Rows from block 5 of the image encoder of a small contrastive image-text model, named by matrix and row number. Rows with one number within an expert belong to one neuron, the router's apart. Each number is 500 + 40 x the weight over its row's rms, rounded and kept within 0 to 999. All counts start at 0. Numbers have three digits each.
After each expert's rows are labels from the 100 images, of 14976, where the router gives the expert most weight on average: "responds to" is what is common among them; "colour at peak" is the nearest of a few named colours to the mean colour under the peak. Only what is clearly more common there than usual is listed. The data: close-ups of made-up surfaces with and without defects. In brackets: how many of the 100.
# router: router (encoder.blocks.5.mlp.router.weight, 32x160, trained with AdamW), inputs 0-79
# up: expert up (encoder.blocks.5.mlp.up, 32x80x160), inputs 0-79
# down: expert down (encoder.blocks.5.mlp.down, 32x160x80, transposed), outputs 0-79

# expert 20
router.20:440404580467525446475538490473547463572477543505563499460482525532560408497485473523434444579524542433458475459535465560489473553506538494483554451483527562512544522543485469514533519474447468468472489503547533512489524479497448457488459500
up.0:492429534548542438508491531516480495503511489522563489520479527487520545454551496416504435577532532530452570505518506494417475530518465495461542429497530447547554494512514491497596506433476528448478566506471509540481510517566488543470424535
down.0:545535493462550517472526511514527504579452550496461545509546474465511490539442491562461529461579479453520495513493493512529522545482513537504498471488453554493481506497441423518478573452506457531514486492504482478495456500484438496505534485
up.1:466476481540523552444440489487475474452454466536535493445410477481482507521485505595583581493488477520470444530514465521481533508545537499492467463573525510400496500474494491512463478441574505557507470495469497524499503439514483448441466510
down.1:539447563528538519549584476460476505510590545449425464494498527548466483540544477437409485480470561507474371530451507442398407454482474483574472557513533457531453489443542573491491498453530514487503520468493527470479463520519466497496523534
up.2:462485532543498509383427447459501525409431524440540453448480493488490489520593481494544510468543580484498531492430487490498489501420553517476485491486542507471492612448528515507573439553552518520560432486413452519482535486516493482494486474
down.2:465516510525482538515501580498504464554458518552450500535466518480481506527487450547506376553505464514435520587506467483510500480467403545544493525498527490547487470476469568487500528491444436507552486536538476518492573511576519512528526561
up.3:543481457465498522539457486486486495495536528519458460483526499572469526491574505501515498509619547517539483473517521475493484555552438512567514525445522456543469401514544502460420504523427529402479519487515553488518490516434508500530455363
down.3:484456471503535510486556520537506502524366465465493493539465489492562489456499460509524419506469499535442621532540428487490502525455613520480483505472499453481492422537514430494519502435507501518457448500545495521504463464593528498521536607
up.4:499563448533511462506465456484478518528501535498490418484469448431581501510499448499555423482452475564535488518531477445523466460468497526496474512443551521499431519477451481538472463433489466503493595477507492500516527506557464439450483481
down.4:501438545526481562516516500543527410491505467427451479560559488488511507568462526500452563454581477445512433558468535492548549483451491575528523468474478438407484468489543577437461515565554519470462469485472495508498502419435448444549492472
up.5:460469510502562440421485507454468540483489546488513434507520500568548543521544499615404508575578546477486520485549501485463436501471524512475488495494497564406509535474482482522541545445439451549477444446586424530469539509555506486521447422
down.5:490510565456539461554529536455524475545486512521507521466462503526596491576523492530446520525607445513461551551535477463482552494551448466500468522465450527521498522477543446463395517453540482515491506507442567514423451489431486565490493535
up.6:494511519518576477478605532521475552507531514456523494530509491536633539482504524498478500569434484521416478491481475453472601501467499509441529482478564491556502583506502497546511517412499447521442555530493584540534488512542467571486528451
down.6:540486492569471448498500490525537446448514464475475429423546387409483502558432475513452522467479522528506431562460511518441501424508562488469473505521525597454513416556522481448510550560492498480488542540491535469514449518453532473535514470
up.7:564592529518460494484538503533427504435458501517493550465487469443652510488558507493498523489391548497545520519481574445513476492480521484470458442519519506462520540506515523478451512515591466526545482444505425477459523526432513546372492539
down.7:484530519541518449463457452504503419512438478438491455484464495601519453516426480453483523497442476564539513528501520475464489451504545512499454508555516463557510493425499561523466525528489547556519487470474525506515557532442493446490522530
up.8:472563531387421454450514553456542472510527433566470493551539497464498494538511493475492517491568519535512407501531436529505510515504480520477587568519494554520500471533493528459436501521511435514528397477499452496448574607525518506454512476
down.8:544528498502472534476476399547516515499533487484554533507467412449555513458402507430514472544478575490484507485458494539484484486522495434474522489497477483543484543623553452548424485499467515525510504532553410474582503499497399393481478507
responds to: brushed metal (100); no defect (46); defect: none (46); smear (42)
colour at peak: pink (52)

# expert 24
router.24:532529462446461548515481467482528505468443516511529550533524532458486538555481462524531500491550486436506548464501416568442538485558479513431528491542446557457510536546436462457460555510523520473538540526500517488550538437459536432448497531
up.0:514561533485444503401516572478526532454494527538479489457431513497424514491464497528455516551582543461491534488568452496462457507389463550539448552470499520556490531475505495484395481466557504527565433457558475472544428474521541555481495472
down.0:509484494476510389540362500558490512528536543505461575468427504549527475529452473521538446464548504549553481450523544503505465516520467517458470554476500458439528475456535533469502522508559505542542486438514491521533537451485530497537500487
up.1:532516552553540530386523495468544541562455434475475476494510500462533497498561534580509461507517435489513527497539508436581473545538458475470493522485533454571516440464532510519499473496516451531506530465478611470531422549514581556508484420
down.1:469530493524536500512466471475469479439538469537525432486475497409496483525469420572512540450405487512536472498474573517438463486489490477532469517412536435517454517536461600423527546489510484468458414537495534556548587503491485478462544486
up.2:507491514517476567527478456541424589516527497500479440507503492377470493511474515508484510479466542579545470494434514476617522526445457545524461502522552502533490511558529530487547460509489540529483563517525577545559507526556467550526472472
down.2:469479517506422467509482462452458524496518474601510559484514463432524460499501457508493404474468527511410482438578550587489472487559567429499490499480453481536508537463407472461510506550478463461580510497521509562483494524555458585536473454
up.3:477465517542426517465534480477539415522497522478446508453473554591467487461500483472495480478445528564530480557484499510474457528404612492482471470512556550419520493470469480414453509549489463502497524477458483450497558536487509481534490443
down.3:522411539515469494535542466536486449472504509483517490494464418450465504545488499488510543560514570528606503507511467491513550534419499464513545451481496455540428453450528515517487531499475533626447495516468396542504535524498550544566511438
up.4:463479473555435481555517512442475505521463551443472462513559447500511500479526511396541459503464529440488504501466497482496443495505431492387561515506500432572464506564521498552497464519573437515464462547522570509524476539575445476556483472
down.4:484488468389505491454489494550458581501452489554427552478487485542471477430552513546444555506514521561495534471517521533521475551441534542514451515480473587489509483426477499570506504519512545469535487450485526523425477484499536520525434516
up.5:512441476362486511511472466497534492587528421494538427513464557473421500513551502436478550456518470507515369523582513510454521441452466516546515506558539498535477475501514550491485600436530427451482537555534467486483513511511513487490498480
down.5:516450422531497527453529468495472531460461500456471479433544464502577504462483546533499485492492499557510489518452542505469478545568480509534478471448432428531521495525445507476436486576392481490497511510579554526457604532560555584553467380
up.6:502458506451540485547435511469505497522477509571525507500517469514496497493465421509499506533516500481451521473614524480514561533528455514448478430529533512495489516535546499483477501445519554484548562499611577442514418440537503535465480512
down.6:523481466433504465446602462496549494468541556515560501495452491452494476478489474479426495499408440538499422530535557454388455505511508437494523558527468561446479486526474525436540503520490515512492608535483491476554460499492505466515523458
up.7:492444489480487561534395476551450495556558441548589494509498510547432452461478410406462468532432477466471549510533517514464553469487475516538546465474616511502481418553498472503563498487518536503506557503472464516457504541534498520513529541
down.7:477522496531500429477598507464466545499455516383519544495508506513605484508552513465510509501569419465501464445465549461530466517527452471477443475511436435536514554486539424473474522469438462453559495464517462505463473534481541544545473472
up.8:469453544481527502547466477491503485511484479561508566516532536535486503528492480470540486449465525467528506478488530498536488460488482484544506459495505463429564433475479474464522478505522492503511481508447587513459422524522534421449499505
down.8:635544506468524527476566489487534580473556501446562510523531432508527506495505506489475553523502428521502471498483557460427516520569465431475488448493462445448506511513571522526468439477537519461523572465500431471506484471437517496511492479
responds to: wire mesh (100); scratch (66)
colour at peak: grey (85)

# expert 16
router.16:523536567482465506523520442470548516479524548478531547548561558458451487546510538570503539414570531432507577426548502526499561484487539442488547472465537545563542531451444463492535562483527481528494517539476555516548543484456551444476526447
up.0:518506477524638504385470456455440538480625545557480508493503441471491564526519480506482449483526490507518438472548538548535485532516532508484527432560547477560446460552493498546494490506513528502476482460506511540527456520513470499454517485
down.0:454487502491566488494507609460505466481520436543474560492470538499477481515484510542530529521408519519465541535516502548526475450440548433416509525502523484496543540530447519549517514532449484516505443472472567507489515484475465512483491504
up.1:474473455471508522527536513460465516506476509502498476507474461508462448507511525460496506477476588532486528548535492461479531488517606566486476492473518494558508478554541502522518449528513596527465508404440432585521514574558460534576404516
down.1:482494554514429489509453511505467417437527493535554557531511511508451578505512512444562512447538527469509522493496506482553548507466478534535531535507466488468565495525407486550507464513576465461517424536423507459493472460499539448543520475
up.2:552447387360505546534574510445484504491481556424414519532497491535541483473480471524446546552543469486548417482506494473566531498486544511505544474502572479508500466516485404553513527439489443511561493481517486517466469470472513512518509590
down.2:490509449539492492437471474448469443505446487525521503502533545446533487540484575430525474500434444467412457492503512531527455517478539602483482514446401443481475495429507448477514474476437576549401460466496503532518542480551533512534472476
up.3:507514531448559467466493493509521549497391552528490472492517532574568555440495445544534453446534545449507489575537524523562506445507451494425531476481461491411475464511482447482546396523530533557501518458496471482535507506520513456522490538
down.3:405563547510479479496469465440567562506531505448472529472509483450520530500498464447541494480407453450493544560459528467517470481559498540500479567462501443475479544545496520544515435475483462505495477443460527548477474510517452527478513495
up.4:522399498493449488476497536453481531541490518482475527512510445486470521477506488459477529513518469524528505525517504417495505508516520554470466529522500423536496536451542494518525568471492562586440500475448558472525530499517469467554458581
down.4:454498553507539495507467429472452538518522487531544505534409530490487517485536519538553502502516486481525472535513492467499430523532360518515570574536487474524481489437572451522574490449361500513496493523540509510473493515479523546526484507
up.5:520530533601500535515538486470550534519517516533490584494500407527543527479498482442553460515529521496407388470597519552565501480504493510531502494477518435436546534473516498457415507453579511573534507555540537466482518510530426471509474527
down.5:450511517475579548477449478458566432482466512454489493528529501436501501560464493489485455376458450512517457450501473432531492450449480513538504560507493490492458430562518538564505519521539481430511476482420557501499517479470479509450453556
up.6:442430559479557527557472544452483444465515493445564502443495449481477470503566521640527523510562469462498502434507487490481546463461569496442499549447545501500498469465514509425566555522510479459520503487433515542518481526524540484487473533
down.6:536505614567412533414513527451551527474579504402445517507446471541581508582504470494485489507442551499494505501550491456550497517470507515436485543503450546448526498521491520497494537547515493483475425532537537481563533530558511433555480476
up.7:550454532494560454456454501535490509546441472502501471518521507499532500517514525413506486494471506459509426537494569568498572571565534470471398475515432429492537465459556494480530537566562546398486523456558495528491490482472497529550473553
down.7:483558480449449399514457546521525552469548482544483394501497459485525461529460480516484520516523454505508534481481483445415564466526557476498443537434529472427533463452453456530443504420495466519445482493460493554502544456559477585496508499
up.8:499578514477477478562516512500490534536551514477572498510555525464500488502538571560415498488438537427486516467434494453466481503449538467524459477467454506561484529433521466514510491484552454478533463497512531541494565518541504458485487456
down.8:515515478537472490474588439523438511463654530444546487458470495491495519556533494441456538424464483540507438447521536413516486497517470448485449503508470454536459483603499465408472526476503462476436479498463480529556490535474469525547526560
responds to: leather (100); no defect (43); defect: none (43); dent (28)
colour at peak: brown (100)

# expert 23
router.23:458563542491476541472523425448538494474539476522554557520509535474479493522519449520524501469573463447521537456569431544460539514533503507527537512536544536527494518491442472492471547434473465553565523533475501455538503458445516450431463583
up.0:506452499505486461518507454474468582435513481445425498490492497579487481497505474501462478511522470448551381535534498483491477512521464470463500503503522523462440525480470519606538523442563532434437514476479565554455511511510497500532484442
down.0:544555434500438493541479499613451487499495458510521495526472448496491508464486506589502494473481532544452487534487519496532454454609539444523484430508480450471463527521475527446488518505458470513485487508471477517537568431513457501529504549
up.1:499584513516585576462444456511499575504534517572506473469537530463495452518452532397561448483518492504505584485564490507447543509457463501442497477516485517488546466473469600484428546514470521515518514479485487438483556514453520529544558481
down.1:515548487507515614422528497499541511524463502527538532469503527528515464477512525514551519447405476471514416515510511415528508423529528477460534474485409503411471419504482428501576523555528502542517472455509465539543512492554491457438449506
up.2:488560459589532570524545464490523515523526500464519476484527448474451436577541539546560482432425517508515441506532575514439508491541516491497546496439459551485530470545489534533473472468478519461448491492554543580434437462464474471493505504
down.2:483547507437444445497482472517558492483567494453437471487514516470556453445531454497483471533548467499455460527474530512534505523454470577528477450489407501511531503505558568480567498473561458474494540513497460576576558503510528518483475448
up.3:483502555482539513475458440488529525513469492568489560517520427532556472474498513432478501504455426457460584531582530514537512533471514522507525436507511502551501440458529473507500531503582459474488525514553459456486476431439531498496486501
down.3:493436483538523419530529428431465564538509540545531450471519514461512474518470562513514515477478554449551509508523493486515514520530452519373524478504474427529489482475501529474512440482560564512507526510499520470532483501545560517591510481
up.4:487468564498495509550532534550465435525495506482475447513536544527445446558499472559449486470433465468508531542520519453430538438531465551514530523446483513470449399529514527523529488489429511525527467446494538462505500447506450526447473452
down.4:412516482567442554515501475500530514582490562609469528460495505497501556498475527498518486508586479438520457472503498474571472488497549502575471549476512544500484552445525499427521515509500471529513454530487490620527477458522505492573527480
up.5:502573481390463502458501477475477589472584472471551506507508504490533555530411535532495570566478471494565512514461530531595485530591428487521543515520508539469444545519510509554527500477514549528524513512472474518477490487564540469494479458
down.5:488441543510475505472491494420515516472396477544472494421511478517515540512496473542564529516541453507541469498504533525499459519544454521501500534525513570571485436472524523456522529509461500526451532532512440459489494425442502439513530586
up.6:572494432551570464435474364578459479402499476446548505407514516541563482542494454424463493496531501527480559453548537536500545548542540559568450516476518490605502470473491453484439512494452498502479448526542523507501501488517474527501533463
down.6:451435515447527563482420543458521544542491529437483506529489503581563488566516513485555527516458555553473380469502456506517486505510519521399517473479515550543562477577481472488490460483511486450490569500536508474487495522523509457490514547
up.7:488602545538462510479530512531486513488530481517476470456468499499499561511467526393479485528597539558589536469557484535468457483447428542459456554506498421450492548516491494429443487509550523524498530521495514433534504485475541510509503483
down.7:470536580497610542467507527554506458514496460555502545508453548484464538533529497487520484472454483498461529562486475481420508434475484473449537554438486507519543429492524542511460536504482532508454481506573412503505547458512463467525471517
up.8:570515534464446505537526466455507480482598474475511521473496447549486467547452473503464437564593505528535465468563448528522508466599544539478515514554455565491498439573476516492493497507489530400519556483546548466447527470484526477535516538
down.8:474476529467479531499557493495487476534436508512525439519523472454496500560504523505528502465532440539459571500483520556504481503559501558442470504531486533502503507538482487504442486484452442514547485528458515497515541570577449443516512562
responds to: wood (96); smear (45); no defect (30); defect: none (30)
colour at peak: brown (82)

# expert 4
router.4:452465530443445538512536521521565470489518469561562538507466506474504507514493466545532498538555488486517522437495467546509529552565505527514536470539510552526527519540466451435460531452462478446535549536486553504572491454500485445468489519
up.0:495460443537545410451470537513479482465476519482516480501502480474555530480560457580441495530455476519547600478581505451505474462512516446491517463500521589541449422477511509516556500439506552540488499469517468487505533489451494440522531497
down.0:560590454492510537531589481581538540492476517523489447518422455476424530519472546464529558537499472468565434550495432512488530595515473532526554512468496454524431490590511476448438527500448485492462488522448405464509493468549469514491495451
up.1:544458547490496487485474498455477434468503510472472573460505521538486530522515528519485500540459466558494458521453557506561454518495532511502487513448495543532478493464576500555491474480496536438585484475499546495531487432521487529586519493
down.1:476458451422517570491504469509488510561485590455500553507511453547507447505550497467494494497544511470494613484555516476453586535505542482573487547500557489437463480478477499464487479540487554504460546557532497537465461508483472581438517451
up.2:478497473582466454559496518563516539557479468496507471589458494478495511496516468494504449552413582487461466509546517501514535513502487519528500479500426477451468526594475499570541441498501499528575582507479431523539424579559487516481505520
down.2:469531498596498511475479553420470486554447432459544490519509476493462504515529498502515480476459502557502536462424458495543515496457424501493478517435455479533540475502459539416464472559484508520441465504489479561512505411500570443459463542
up.3:444465472441478516559440547484537478586474444465476435399468461486499470532435534505527512467511438531480456481470532519559541524564421467509495491528483573420464527511486492522528492525510488482552450461558537469521515561553480502537435507
down.3:521536444558601534542523495435540479556549513415542507479552432516519457529515473549429493578537526391499533523530497517474542485563501504479483458484472507515530508512539399501443482503502540483463504559523558600455534426503519549515464526
up.4:507570536487546524527478519508517500599542436452406574469501489504488466476460466505538506495533467514514473510488475409442540469471460472516456568499478489501510499497487553509482455562504484490543514502434553506527427532544496494499483483
down.4:492460477499589541535487487596523497472525588479561466483504421462480475514485556452510481453461533486476462475433516509453462531481571471573455438496542477545524513429563501524432460571477517477546540446418458499428487519476425481457469463
up.5:457536427543460459491517477485541530486504517452502473491464513497509514561476562537549485451430511531545473489537471528542476500437499470563501565445552502432473411491499549611527473511464516576558476470517460483488557484486471547551607493
down.5:556486548462488450462494484498496470542507485560509490543519537534411514508538461499494533543474505500586482456539514511449462547475434516469524500517454456443457490539450502508582497490473535466472432482482436496531484483539480567421521572
up.6:567484461551481536514509498469496395451458488484571545518465510419487454507523507477493474429484460465552521530510466522466497538556493462485564499552573521438530530529553487507527517496439508504505498551509505455478463478536537506488505605
down.6:537518449442622464557570486447478554473420460533486477469477463526545426496457527540486476501538497541503558543529470536545492528440540518518453523439539505493508480489418561491409469520525498542481443516483471484442489461475447578518500415
up.7:505490478532439408563499512512459546507524522401486518476536498474577503487481556597536484498443490463507559543543530507528487524449488484434598488510536502507537545392519577521534544460489488430527537509519452464504452522540517486511525398
down.7:485460489559415562536469529550523562484509453553467473521527463557410492535512474458502455574498458498497532502503544527554417554481510514457499501460436434535472529503426465445504534487503571551516467451484478520505463487467485541466516466
up.8:463455519551491508503543528512496503465560492464508535495492466505527476506542584458383495432519497513601463541499529504474567519509486464496432517534497517456486432415511500555500530512589585524527538442428536498476470486493488533482519386
down.8:521547513473456465583505499476482483484531541475509491526514464520520524517550441465536482592456520518521505482520504502505455525547468577531490476468504469568479439561474502439477547467424481540475560521462431473507462499437456533505508550
responds to: stone (65); carpet (35); no defect (34); defect: none (34)
colour at peak: grey (81)

# expert 1
router.1:497533544455484538543530419472547499478502520533575560534493507485464522544536462521533497500564465428512562470559447552458517530501505498456555468514507530515543558521475457470458536447497494493539518554484522483539508438453488423435463530
up.0:501502512446528498438538513401452589526543492422465489543450575532518507557539543412524500485552475560497534482417511496528480478488492534509528519484469506465483473570486515468557445593464496552440463488480497520502471504488533554536471437
down.0:471433478582495522456513543538518520455476540461495473469540489501562518452456518490517431504471553410543510504512438568556492495525442489480513502522567489515524500470507460450466472384505506534515575530522553487516462493496514526484515609
up.1:503554498485469488418501437459518476485441517424507542506490494583464482479517497516486519450444461520533576538509530498529512519519461458526473554549483528451480404508485531491432483519461462556518575477468430480539547454529480573518496451
down.1:502481481525570565542545434524511448516473525471558464477528528514487510554518532436450514483517531457506449521543477528477492487540442449517521450463444528453528540485489515512493486543453557547493478495483460498426514480517497549449515470
up.2:523511489515482513453538546514487553492500390551491458559480552536506444520363491487459410555495523509449544521457531481494517506465459568486519501445497458379472511519539560533488479496527517511525469529494548491501475476452505561473502460
down.2:494428387388477502499577492530546473551529484497526524472482541464527493504501585488485474542486467420518486494494511508488542536521493533470581494466480472495456409463543477503486460508539524591519518542517483504535440535540480442478455572
up.3:579554551502532479516466514534462472382518411523557486517439450505493505441532536428476567467563495524549547533552472511496440529504509478479524547549483547475474453551569473474516452459469534529486475458471488438459508537469471472551496558
down.3:455489482544525557422515548533546441462507434516483498526492440538576513525533506486482531522492451541476404550509417497453447484516477531570513495472482534514477495426528488523450500508471469496495537523456519459478488470564482546567485486
up.4:491486469597527429475494478497515528555503545483466512548543493487521553488550478515522547560526507509520532457523492530529495468521449489452456464451546431492480541555464475513528488565464493413461507539505533488500501536471438431436478485
down.4:493515526450448563472562510502450529500532463474528581511485543466478498483478497573519492540481473546414474440483497488467535556419501548510416509459487532500568468428478466461453528470481485596532498527564492481545536468562497470507471521
up.5:526459521477587478493555513504435490433444448577450473527517550445475520505570471568425446460503495425537530492595487537433517538498524532523565473548450538494495448569476490493548463438433518450528539500496514470531485521512472453548485524
down.5:544521479435481518472514550502461559492563532528581567508521529530500520527541480542592506551550503474499449495491529409389439468500485495556475535552454452512498433522490523459486495526509520487431612529452531522497531533523535462510469481
up.6:498484545520492562564507531577492464552489449449570481477509567494533488517556551490446480530539491500483521524529528518406520503477468540416491456509474488489474450412576506439589504521468413486499468539467519492522529468528453509460557525
down.6:526470471547496461452458517535480503473471515473476483510526510442443463510484561537461540564458558405473468452502545489543540466519542550488506431470556458546496532524560481484554504474501491532445562499453485463448464509586476465545557533
up.7:451460447409549479498553495460512524555435496498504524490476586508497499466463451636486485501498547438495480475450479540504517529525470464491494515451529484588416565520481531483478437462475462508529463512540529449462489540460478499426483503
down.7:547536543515422496492541430527543567472506489513524491502530500472502439457491498475492560521450546533510521523448560555456553522497559510438559475510527502491473437494523579464579521542521510488497574539440518475510485491468606525578570505
up.8:505543435521529476549483504534462446532486480468517528552476465478422532507531492544472512579512496514500630546512478462529569494504556485499445491419496504496496501598543462495508512439496485488580457531502428554536413491553509488481451514
down.8:471456476440558518472423520548530548456526485544551572570529546514534520534459492526500469500525446622532399482509555571505477467439546533460454463609526542499502503501494517470480477481414513434520519508501521475520488503489496536570488410
responds to: brushed metal (92); no defect (59); defect: none (59); smear (32)
colour at peak: pink (66)

# expert 9
router.9:547502548443446516532507501482556521479557494564553553547490549479451576527502470548534550463516491458544549456532456554466518501515473470513500482530466534568546525484449455444517554503502553450554500533459488471524509428444502432400477508
up.0:534500541505563512471481559455496477524484492541447490526525497436468501558476508456453440482588572430524428453502475507532486528536419532483518452462457385610478494509517521541507468530404476487426475518547553500466501507525519485466489590
down.0:437471549429540437454568516511529617556450461516551512509492535463585494548473475564507491578508493522491469500488542498483492538451419507439511472502509545497559470493484493443486494413497490403534448606515529537547570494547541607494485519
up.1:484486471392519478549563565478486478492519503501533481548541472550508459503483467498403521492521479460492557495438470461482519494518541520478536496475534507596490478414481470578487509539494550552446448472471626442518519503565478565503533485
down.1:504500596522568500511486508473605536545483531470497426507493600481551468546479461488501472486541492455451508517526490452484522509438498441502525492565491504490549429523490521437554517510496480502565495525527444466596508422469543497520459562
up.2:514514528488478464483560514533482407469602435546447559481489434488574543486486526503421459475469414489593537523526563567541523525430476554571518482530516538539493546496489470586434508555477483512481483482427499499522431544455501486520502452
down.2:548567496571444457598447495515528490438467562552552533445460474577436538530480494471480577480499495519506488575514434453514530473490464490485498519521448554501528457479562510483512534570533533503508555525471380482514483438492477546522451552
up.3:456502528506526480477524482484514428516494530488502509467501449548499484465552509561440495467441466480460499501504481424504595505539525452492456517524497463396502466525504557479569516499457469582543419444490481483530451487483448524518538479
down.3:525505528533557526470557469518532456494464557529486488460545482508482489505501542540486495504485546506563416489476530499434578547466492448516510481566576446500459572402483413512452451538555506491507537541473474508529556450534502511462494497
up.4:462463567490448497453428513514556540445394454384503513413510520516484496456455456507494522495478525430542510493479500452483505468575489473478476481560558571534533504523510505477513477514472459476538486549518548475547527494503524502527499572
down.4:495441571520480508505498421524540436520536528549519437499477471503524468500535478460551567441505500523491442446496488504465495495400519516543471507542480493518546502483540532513450465468557445536472498533496516467521512466539479435534468484
up.5:471389526513509474554507487472544486468526500494448520506549508487382504552579504520499534510451543517505573493490482468520492571427480441488537546516554391538518443420503505456473485484545509544533559524499455468519504471540502519567525594
down.5:500522508602445557534394575513450429518476460577531512531464516474547490540473481502451462464462531462591395527554477431507515482550429503502539473538578537518476478470517577542531519497458504538521527529534512491478484498493471508484481469
up.6:539514564511468554491536437539511526452504553497551436534471459439449498476536531459487432505523504572455562509451488567548529472478415502541509476477450469525540487482473527410505446505565557544460546454486539576510506505506456491529483468
down.6:549586397531559462543446522473491461504456494502456585443513562519509500565452489447581476499470520443548561413551517584540494528512505573488510586490523523524482459496421495472537487545490515491477507517583470472514523439539497472548520488
up.7:484521529476372558510512493544513505520550464594514514535518527465470529509518574444523470527383486555520424481515535528489507521463530488596500485494437399615505448576520512498560561504535522522518473509428392490541476506459533470503514463
down.7:457557431544498448514456540565479522444580504541495551548523452522511515456456509521551519592453542492507514562498552455606412483561498506479455521529461550545491513518511515534548451451513538459484496541437460565477477512546468581483457548
up.8:493522512445551502476531454451441542450489497499457508544437489495548426447484477459529421509543535524496499496526503554472510461483456485495511479494602478471486569446478521497460477463455496546445515482492521449461548507441536518557502567
down.8:403512520467513497549462535508510559494497512503501524519504500476486527520523470485456516455521437439534429560517495499487439504469547496589549406456521449444497467538519548547449457545536528517467585447589494451465491492461437502505455539
responds to: leather (100); hole (78)
colour at peak: brown (100)

# expert 6
router.6:491480481452480541524509492491549451476461471537557552497454553518551521494441431491500476482531484456529499474571434543494491529526482523497547459545465569493474530550426426471484528458470457465530531551529525493547538436443531434496491551
up.0:560467541539515475452448491461503456379472504485547442482489473488495559447497472528506505492480444452555444515544504464442517475574508470452492509488496542523511569551522488455464458491539524499371519493477523481436495476464555578488512454
down.0:541584528462541454594458525558462460571543520461511512530493519537567477486465502465418475456484443529461489501517541478559504521472455534472536495443468510453439475542509446546513540501501434425554503562549556504486551521492570495564536495
up.1:555430463464530454456513591522544461490449489550445480493458428481484535502521443558542514535457500505507515466463517482460457475518483511504485432519486478505481593472462494502523486430424443394513487506488503530463470517456468511470502549
down.1:500449458611517470531466597546429461524554542587501524472517524477530563528478530555498516448449491506508470524482539469550473489477443482517524483541552411529535475417458447486557496516571540527452563483505514560483513523563505543477471468
up.2:579535512443487521438489478515485484468451452580521441475526475494573486460389437494499449516443476491527517453487560449532472438503519470531548563520619520479540515518491534562499515474496453527489463530573462569536461531485509457504560487
down.2:525454531513517458490451604490405430496491508455539517518581505486517498585495475456511528484459504480478464545425442500500453585464450521518462518463416432470533496493569544461490450507577594573437531472464465472523566513474508529521500564
up.3:486470527534474520533487429587497546531566498455570505506513512522518485441565509530515500491456503579425458515546463471564466469486502479492507503494576555546491421466440508477491474473447430508477541481529489533485589545480530475566536521
down.3:551453458572458486415472394473445486591436516583533539533522536553497524526538506465476440540445532557512457485472472524474429519477505517511526540571518442460489558469543545479437437513510557461520494485463466461448481460517458540537481464
up.4:511446537499509481463505507532461517525513501602459459533481481515471536523535506530535555446556499500498507529439486512547444535514493513492478511482445573480493460475465490538515479564571497525442546588476549485536516486435458439438548513
down.4:540514473511565512449546552496524507431581464475465545501566549462492502439527469477424509472478596492488477517507446495482533595488492480538462482508488485475421465479541467513452521578499510524442483506510511582507503548519536478492560539
up.5:513503512549461569555518517543475464557559554538505536493460435533614503495610508389441615459504489574517514510455484469487509506582448559519485512484494503546489392477490520442494514487523479471560497554520489473545441599497501548531470505
down.5:514495494517508466550530416510459484415496441431526506464429458489482440574482472523448457470577466524478523530502451538486476533536546488493507473524535484594540539423526530428444541525454510577506514559476532469432506434446500451516482498
up.6:464492440496532480424510516523497469444521539452440525495551556470435465487519540504501539506518496547483512451554500515542494525525601520444510434532532487462549521452489499499527502521500526495422477484526572471469505472479502466483528448
down.6:512538490607439507514525581508502495459515490508520516478439494537520469487429493461518580444490521528479533494450458441487457487529409547503473474429548462487535441424485517500518507439539542500490486484472411524496517517527525424415507573
up.7:454519534400529492487531579471508425486472438492506536491551474490455475493496461475421526451446482494462461467518481485467548498545578497496460496525563552543528467466544535542444491465523449503464506498400526495457447503505485561519480479
down.7:443428550513402489470485500508437499467526502542518537533566516497492530552469465517526510435444419396501481524493458481488569545514461562490602491473462511446498443530480547486508494613447498499486555511529487466483496505521479443471475555
up.8:500479393485570526519476475445484435477464439423532510579517569535510492473527501356499516491554497455489455502439472478512552517487567509443521491455458445515465545575513469557548514472423554444484506504475520561503458474557487537469501566
down.8:542547523518550571404532441487510527530535501560505517549491536510474555504479501570494518448517512576460410492466478570543478462495398475480558491500501527538465553499496507502520515509415501483429448539548489522546546531539551553477505433
responds to: scratch (99); stone (56); brushed metal (44)
colour at peak: pink (76)